Weights of a small multi-label image tagger: batches of 256.
Rows from block 4 of a small multi-label image tagger, named by matrix and row number. Rows with one number belong to one channel. Each number is 200 + 40 x the weight over its row's rms, rounded and kept within 0 to 999. All counts start at 0. After the name is the row's rms in percent of the matrix's.
Before each channel's rows are labels from the 100 images, of 14848, where the channel reaches its highest value: "responds to" is what is common among them. Only what is clearly more common there than usual is listed. The data: procedural textures in two colours, tilted and lit.
# convs0: first 3x3 conv, stride 2 (model.blocks.4.convs.0.weight, 96x48x3x3, each kernel summed), inputs 0-47
# convs1: second 3x3 conv (model.blocks.4.convs.1.weight, 96x96x3x3, transposed, each kernel summed), outputs 0-95

responds to: speckled
convs0.45,069,255,113,210,216,213,170,233,118,199,197,198,300,199,209,176,157,204,177,174,166,211,232,227,242,156,180,239,215,175,235,146,249,258,163,156,198,131,249,189,251,162,240,200,144,197,199,188,135
convs1.45,074,118,166,177,215,177,216,229,255,221,156,198,223,190,251,192,246,248,226,264,79,135,164,198,182,199,222,81,147,135,268,217,134,195,234,181,165,241,160,205,183,174,210,150,141,169,177,199,154,186,264,211,201,180,202,220,215,162,201,218,213,221,204,186,207,234,140,238,234,228,189,216,204,214,275,210,192,161,213,238,292,166,214,227,306,195,149,160,195,212,154,186,179,181,182,168,236

responds to: cloudy
convs0.48,112,154,184,199,232,195,175,220,207,214,162,238,170,156,122,184,146,252,176,226,179,217,278,206,177,205,169,121,126,204,176,225,226,110,229,187,183,233,307,264,187,242,232,218,233,184,220,206,187
convs1.48,097,225,198,207,282,245,217,236,140,223,97,205,253,253,224,90,199,190,246,202,213,228,218,175,202,235,163,173,177,251,212,195,245,230,177,202,264,223,199,135,211,155,162,243,163,215,233,191,145,150,217,209,215,188,106,273,226,191,165,208,195,222,210,250,169,258,232,217,110,101,207,223,217,242,217,187,194,237,273,247,159,168,185,211,218,254,227,194,271,172,240,203,179,237,216,185,190

responds to: cracked; speckled
convs0.67,060,185,154,203,201,233,153,196,215,200,223,314,237,199,210,254,228,205,179,137,274,234,150,155,202,194,200,249,176,171,230,179,190,243,232,158,149,162,193,237,159,165,237,192,130,184,114,210,264
convs1.67,113,233,178,200,188,245,201,243,237,220,195,227,191,224,164,295,217,218,199,226,233,177,173,183,215,137,217,175,189,187,205,210,174,205,176,219,177,171,255,107,233,202,175,235,200,190,224,303,180,168,212,251,202,301,160,244,227,211,192,194,171,218,265,197,189,200,143,157,238,217,359,178,197,242,139,231,270,210,178,175,213,189,112,210,158,197,208,288,180,153,171,190,145,191,192,162,226

responds to: seen at a slant; teal
convs0.47,074,290,150,174,135,181,177,239,171,159,227,243,194,245,84,223,206,119,226,215,151,194,263,142,175,231,184,248,197,136,201,187,206,173,203,163,216,185,228,191,179,175,178,140,255,206,208,214,216
convs1.47,124,213,227,195,176,202,150,247,187,205,196,197,161,238,209,279,155,220,307,128,283,227,238,194,212,236,165,143,173,170,140,166,190,240,221,179,308,247,161,167,225,210,160,235,185,243,250,135,237,120,184,200,181,135,185,217,192,161,270,194,178,153,260,163,176,172,154,229,159,156,236,258,197,232,232,198,225,165,195,260,201,201,183,222,170,225,208,163,196,209,131,213,193,272,262,181,181

responds to: seen at a slant
convs0.1,104,191,246,156,224,173,183,250,210,214,123,177,235,171,246,266,311,151,189,204,167,204,120,196,190,215,231,126,121,198,207,216,224,196,183,241,246,197,217,213,167,233,117,166,213,199,232,204,234
convs1.1,083,113,188,175,135,195,190,302,215,181,207,181,213,244,234,189,192,212,245,160,145,203,229,193,147,104,166,208,278,160,210,197,142,274,203,168,207,220,162,188,142,215,172,168,129,173,188,111,157,188,266,179,187,175,255,193,199,137,211,232,171,205,128,212,202,169,255,205,227,143,191,220,208,265,194,181,105,180,225,162,182,176,178,197,207,194,274,184,145,191,257,232,202,213,200,136,228

responds to: cloudy
convs0.94,112,192,152,213,195,226,218,258,130,233,226,199,231,219,180,165,239,218,247,164,251,260,217,227,223,253,197,218,137,227,253,160,230,180,199,231,131,255,157,173,205,180,184,75,177,170,141,178,177
convs1.94,117,150,205,184,184,186,248,152,212,197,230,213,157,162,241,187,210,261,208,200,177,235,203,206,243,195,206,253,128,215,211,127,185,171,166,224,95,200,226,190,193,84,265,201,228,273,196,252,196,202,184,190,226,224,216,149,180,141,126,186,181,237,176,119,211,171,191,252,256,186,275,209,200,177,184,183,274,176,220,183,179,229,173,222,121,140,199,143,263,188,126,150,151,200,162,234,223

responds to: bubbly
convs0.87,075,209,174,197,238,254,233,230,231,192,215,223,147,231,289,225,226,213,158,250,166,124,236,153,168,248,169,273,221,215,199,179,194,192,228,151,131,255,192,161,126,227,183,276,222,174,209,176,148
convs1.87,079,202,163,170,205,251,242,148,155,211,298,145,167,218,216,277,150,233,183,184,249,266,183,81,198,217,198,191,153,247,180,144,263,149,193,252,144,226,201,208,164,230,192,185,233,237,225,210,262,153,206,215,160,167,288,273,236,221,258,207,139,173,155,193,235,178,201,248,170,200,207,217,265,205,172,236,181,130,150,231,209,263,225,217,245,213,217,220,252,252,212,204,218,232,191,185,206

responds to: mosaic
convs0.89,099,191,219,199,222,199,192,200,234,211,200,203,167,162,161,234,148,295,137,196,183,147,212,201,203,223,210,178,240,224,164,236,138,210,200,206,230,143,231,207,195,332,121,265,168,199,266,228,166
convs1.89,090,196,173,175,188,291,288,208,241,153,292,198,147,201,207,173,163,218,257,202,183,167,215,269,206,264,159,149,243,183,203,170,222,219,246,154,113,183,179,196,188,222,197,211,162,177,173,137,198,216,175,192,235,132,215,186,223,207,243,302,208,238,152,209,243,214,174,223,256,151,179,248,220,201,148,217,187,196,262,267,166,140,224,221,233,236,258,154,236,208,246,267,263,194,149,174,194

responds to: camouflage
convs0.66,064,203,243,202,255,169,163,199,193,176,172,299,162,191,233,205,125,213,187,152,247,212,180,194,198,202,122,213,209,194,251,198,171,141,176,141,167,247,153,220,148,164,284,246,192,155,160,239,144
convs1.66,118,136,210,164,191,202,202,242,250,185,179,21,201,237,214,256,193,135,170,229,164,174,215,199,135,231,157,170,187,209,191,188,171,256,169,142,156,248,167,241,169,225,212,199,248,199,237,232,262,210,211,126,149,186,211,184,180,239,278,172,223,201,254,263,138,128,220,214,269,219,196,177,194,254,146,209,177,227,163,196,190,223,227,176,229,165,182,232,227,164,169,234,212,247,182,247,176

responds to: speckled
convs0.83,083,232,209,216,258,169,179,158,250,222,247,264,143,211,247,209,103,203,121,166,173,231,206,175,261,190,162,232,163,183,193,187,178,244,269,245,224,183,130,223,169,204,232,193,248,151,231,179,253
convs1.83,091,214,201,197,233,198,219,212,203,203,116,230,246,185,133,188,170,162,149,248,177,287,123,110,192,144,224,146,239,190,164,247,222,205,244,191,260,176,191,203,182,126,146,187,239,244,176,289,200,199,260,200,220,273,189,238,278,280,209,174,229,134,237,194,198,212,161,190,251,259,222,158,179,160,126,226,227,252,225,232,207,149,183,176,181,216,202,260,163,181,212,215,201,181,223,153,171

responds to: blue; orange; ground colour: blue; pattern colour: orange
convs0.21,112,236,287,206,155,137,177,213,234,185,238,162,135,233,237,143,248,200,227,177,166,174,180,173,245,156,134,126,161,210,187,200,261,230,199,241,183,242,205,182,225,206,184,234,260,108,163,189,178
convs1.21,118,235,192,193,249,187,248,142,154,155,145,177,260,89,172,166,185,234,178,230,201,170,198,213,221,192,189,294,151,156,177,244,206,205,234,246,171,124,240,239,277,241,227,194,176,218,243,165,261,219,241,317,204,169,221,218,244,231,171,158,238,206,152,260,200,212,211,209,199,233,182,211,145,165,163,230,174,190,199,250,173,178,218,163,272,203,133,224,191,258,261,223,265,168,231,204,181

responds to: yellow; pattern colour: yellow
convs0.18,124,206,226,128,208,166,180,187,187,233,225,192,78,227,175,204,229,203,151,204,183,154,226,228,219,191,242,213,306,244,237,244,197,217,205,245,158,249,188,191,129,224,221,152,191,151,135,202,143
convs1.18,098,173,159,173,172,191,181,242,243,155,133,204,195,147,149,230,156,200,221,194,303,215,249,243,215,227,206,183,214,132,171,229,271,230,269,199,231,247,142,239,141,191,200,197,132,181,130,185,191,219,215,126,180,142,143,171,192,224,216,181,235,159,193,179,220,220,238,203,195,210,192,246,190,272,158,228,206,195,266,271,267,126,199,114,244,230,250,272,250,224,184,227,205,183,246,210,192

responds to: black; rays; pattern colour: black
convs0.88,120,213,196,156,134,221,237,173,180,198,221,253,196,191,183,287,95,198,200,186,186,185,223,273,152,200,199,161,237,213,180,155,150,259,204,193,268,165,221,141,179,162,222,303,191,195,165,181,221
convs1.88,094,170,206,217,177,218,155,234,155,192,180,197,188,211,178,302,172,145,159,188,234,217,170,285,200,243,250,205,308,266,185,169,188,181,188,164,206,200,154,262,163,221,170,145,193,227,218,175,254,196,195,130,204,202,281,159,196,184,275,207,162,210,119,162,187,205,222,240,305,203,154,179,186,131,180,250,133,179,119,206,211,172,188,177,157,190,211,253,241,182,229,238,212,196,146,162,217

responds to: coarse scale; mosaic
convs0.2,156,205,222,231,213,209,186,217,205,191,185,137,259,202,274,207,341,227,249,208,194,256,149,113,236,219,182,197,183,180,197,231,178,125,211,179,157,248,226,215,175,211,214,135,154,156,193,186,180
convs1.2,105,190,220,224,269,179,110,236,237,171,131,269,207,224,213,201,173,169,237,191,291,188,230,252,236,260,218,201,288,228,198,188,157,194,153,190,166,147,148,216,189,187,140,193,187,263,224,179,269,208,208,128,245,187,150,179,203,269,195,210,208,185,140,168,181,238,227,142,192,196,172,201,193,133,229,207,162,282,139,246,276,147,205,200,247,249,168,241,181,126,164,194,234,209,215,179,209

responds to: blue; ground colour: blue
convs0.36,056,245,183,168,214,207,187,221,251,201,124,251,228,252,176,242,203,147,208,177,137,224,247,199,216,234,178,176,203,151,186,115,203,174,192,184,191,208,273,139,180,245,216,142,252,155,192,148,298
convs1.36,080,187,278,204,197,229,288,154,260,208,194,176,218,171,271,231,223,222,227,255,131,195,123,177,188,206,242,184,201,232,254,201,212,280,219,227,233,124,238,166,146,195,233,192,266,198,209,195,158,220,199,282,210,252,224,155,224,211,126,150,239,226,121,211,214,227,177,227,154,195,152,153,151,205,175,231,256,242,178,218,205,211,244,217,220,247,233,187,198,182,308,275,206,170,230,199,233

responds to: speckled
convs0.75,078,218,283,235,194,191,190,217,208,219,146,229,199,252,153,153,208,157,168,230,217,217,174,258,200,152,263,203,204,157,169,158,118,209,71,224,233,163,198,178,207,135,181,185,194,186,197,185,271
convs1.75,110,244,190,155,216,224,152,247,167,233,172,267,178,200,175,201,203,200,206,238,72,296,209,141,240,219,261,95,221,177,176,217,206,186,220,190,218,145,187,171,190,169,221,92,226,232,159,227,186,236,231,211,179,190,210,288,222,170,193,132,221,155,257,178,133,202,140,197,173,285,214,187,164,192,207,186,166,220,208,230,198,141,198,188,223,154,151,134,230,185,206,241,158,166,203,235,213

responds to: speckled
convs0.95,048,180,237,172,208,175,156,187,230,155,159,213,150,177,287,126,209,218,128,214,205,245,213,131,191,204,249,173,156,162,219,183,158,222,228,200,287,224,222,211,122,241,256,151,180,160,207,251,233
convs1.95,102,180,191,186,252,153,210,134,185,194,210,201,146,172,225,301,253,232,187,186,127,156,179,176,199,183,172,261,233,157,209,228,201,222,187,178,200,136,193,78,222,177,200,244,218,114,205,202,202,159,195,184,212,268,156,217,203,209,179,187,265,144,231,131,257,155,134,253,260,219,263,249,216,229,196,183,227,219,184,157,207,201,89,163,184,158,184,258,236,233,195,186,207,168,169,232,244

responds to: bubbly
convs0.5,076,234,228,200,248,207,182,247,188,239,217,231,215,257,147,233,258,116,176,198,195,241,128,134,207,215,210,211,252,243,198,243,207,253,186,225,134,175,187,235,187,245,184,96,243,183,183,180,268
convs1.5,075,205,175,195,195,248,219,281,256,208,206,216,168,177,165,211,198,187,234,112,184,204,204,147,162,112,229,181,205,154,153,249,137,166,192,195,211,247,197,153,220,270,168,212,150,164,137,218,155,213,147,213,231,247,268,236,242,193,214,220,143,170,206,166,200,251,250,176,180,185,171,220,215,242,177,258,189,200,266,197,97,233,154,108,162,206,242,236,146,170,232,192,193,292,212,152,163

responds to: pattern colour: purple; ground colour: green; ground colour: yellow
convs0.44,131,233,215,246,139,155,149,138,123,150,144,173,148,178,206,206,194,162,243,284,202,220,218,231,259,211,212,236,252,163,185,233,203,159,167,182,197,116,216,207,162,233,183,213,256,199,125,205,171
convs1.44,092,223,160,152,230,284,182,194,183,161,218,215,221,241,152,160,182,208,125,216,244,261,271,186,215,142,214,192,157,188,173,156,171,77,166,168,263,189,199,200,247,144,137,262,254,241,228,198,266,186,129,212,217,162,183,209,256,155,253,172,201,252,232,165,219,197,161,289,181,200,197,254,273,230,195,231,223,166,214,224,190,246,183,139,172,144,201,205,193,215,207,163,134,213,172,171,199

responds to: speckled
convs0.92,076,216,170,195,246,195,178,177,213,176,141,167,285,170,165,135,126,216,123,193,138,127,187,205,256,253,207,197,172,237,201,203,201,180,188,250,201,227,229,276,155,240,254,218,208,178,262,243,225
convs1.92,092,205,179,171,180,160,205,219,212,204,227,218,195,208,239,170,205,143,179,169,167,246,237,151,199,226,159,204,184,157,206,187,205,204,179,148,178,176,269,129,293,196,240,130,184,290,174,166,266,198,180,193,230,227,169,265,211,169,184,234,207,107,230,139,217,222,149,237,166,196,279,197,195,232,213,269,195,181,249,227,174,251,227,251,241,142,75,167,268,251,241,217,182,241,215,170,173

responds to: speckled
convs0.42,103,193,101,205,184,236,218,257,160,181,173,171,251,226,293,165,138,183,159,220,132,211,237,228,209,190,121,247,193,112,210,176,225,255,195,175,209,175,214,276,218,223,195,198,161,236,188,206,185
convs1.42,086,138,239,153,102,136,191,202,202,172,99,191,171,255,304,168,211,162,235,328,165,156,164,201,135,148,195,161,214,196,167,259,189,253,212,195,185,234,159,197,198,179,239,196,204,185,228,172,178,226,237,239,174,166,180,185,215,202,138,192,230,217,184,193,196,180,182,156,258,206,248,259,190,190,258,227,146,139,175,142,224,161,204,269,212,203,163,169,219,198,160,188,175,133,242,173,232

responds to: teal; pattern colour: teal
convs0.73,129,136,182,99,124,144,180,169,253,185,223,228,216,206,178,193,164,248,237,206,198,218,239,194,209,259,220,235,163,209,255,182,183,112,199,181,129,267,238,241,183,220,256,217,244,189,189,206,248
convs1.73,129,124,172,185,195,205,191,172,143,141,198,203,181,224,245,212,113,169,137,218,288,204,238,243,210,229,218,207,190,214,176,116,148,180,150,211,226,158,220,212,261,201,244,260,182,239,182,202,219,160,161,183,201,192,206,174,262,205,332,153,244,212,225,202,187,233,208,261,204,246,222,165,174,207,158,192,199,189,106,212,184,229,122,233,161,188,174,239,188,221,160,172,155,297,179,212,132

responds to: seen at a slant
convs0.43,057,209,124,209,171,212,221,241,166,236,161,230,184,210,197,164,146,199,233,195,214,183,192,202,245,199,169,139,276,161,204,290,229,95,121,203,178,187,238,234,267,264,152,207,184,176,236,201,204
convs1.43,082,144,196,193,214,221,157,223,194,223,223,174,155,268,232,209,194,208,181,123,308,194,198,189,178,234,156,158,155,208,234,197,133,161,125,240,166,154,221,213,216,179,260,195,226,211,190,239,172,234,136,271,152,116,248,227,260,169,311,173,220,148,190,216,193,200,202,241,186,250,222,187,232,273,189,179,177,211,179,240,172,216,266,167,176,187,227,174,171,154,158,169,120,229,168,160,261

responds to: triangles
convs0.53,059,164,173,138,166,239,185,156,153,216,146,265,159,159,161,225,175,216,184,249,180,138,174,133,126,198,187,158,218,136,181,279,169,178,178,172,231,271,227,223,213,199,185,195,149,185,230,197,273
convs1.53,120,203,202,294,164,176,212,151,203,170,137,249,196,169,186,211,210,212,186,278,122,156,202,189,220,188,184,235,232,161,179,205,182,218,236,177,141,217,177,123,197,237,251,226,131,113,184,206,156,162,171,175,186,177,197,216,224,180,188,154,252,168,257,164,177,109,205,272,199,215,282,200,158,244,186,235,205,183,206,183,237,178,154,112,180,176,189,243,137,249,133,256,178,121,216,230,164

responds to: pattern colour: green
convs0.16,071,168,295,212,207,168,146,144,196,187,163,231,150,228,190,200,217,175,222,205,158,222,253,113,188,214,187,167,200,239,180,267,182,200,182,252,115,176,164,240,239,236,246,270,264,188,238,175,239
convs1.16,082,185,244,169,186,261,139,153,256,269,198,205,276,195,171,210,225,211,223,125,261,185,205,270,185,224,157,150,140,207,117,222,250,252,263,150,234,152,179,202,185,155,187,205,188,192,161,342,141,205,150,233,223,159,171,165,232,183,226,188,220,207,203,190,214,183,123,224,156,173,177,189,183,259,211,186,226,148,222,153,173,230,197,120,222,231,185,244,230,216,184,195,201,215,154,144,170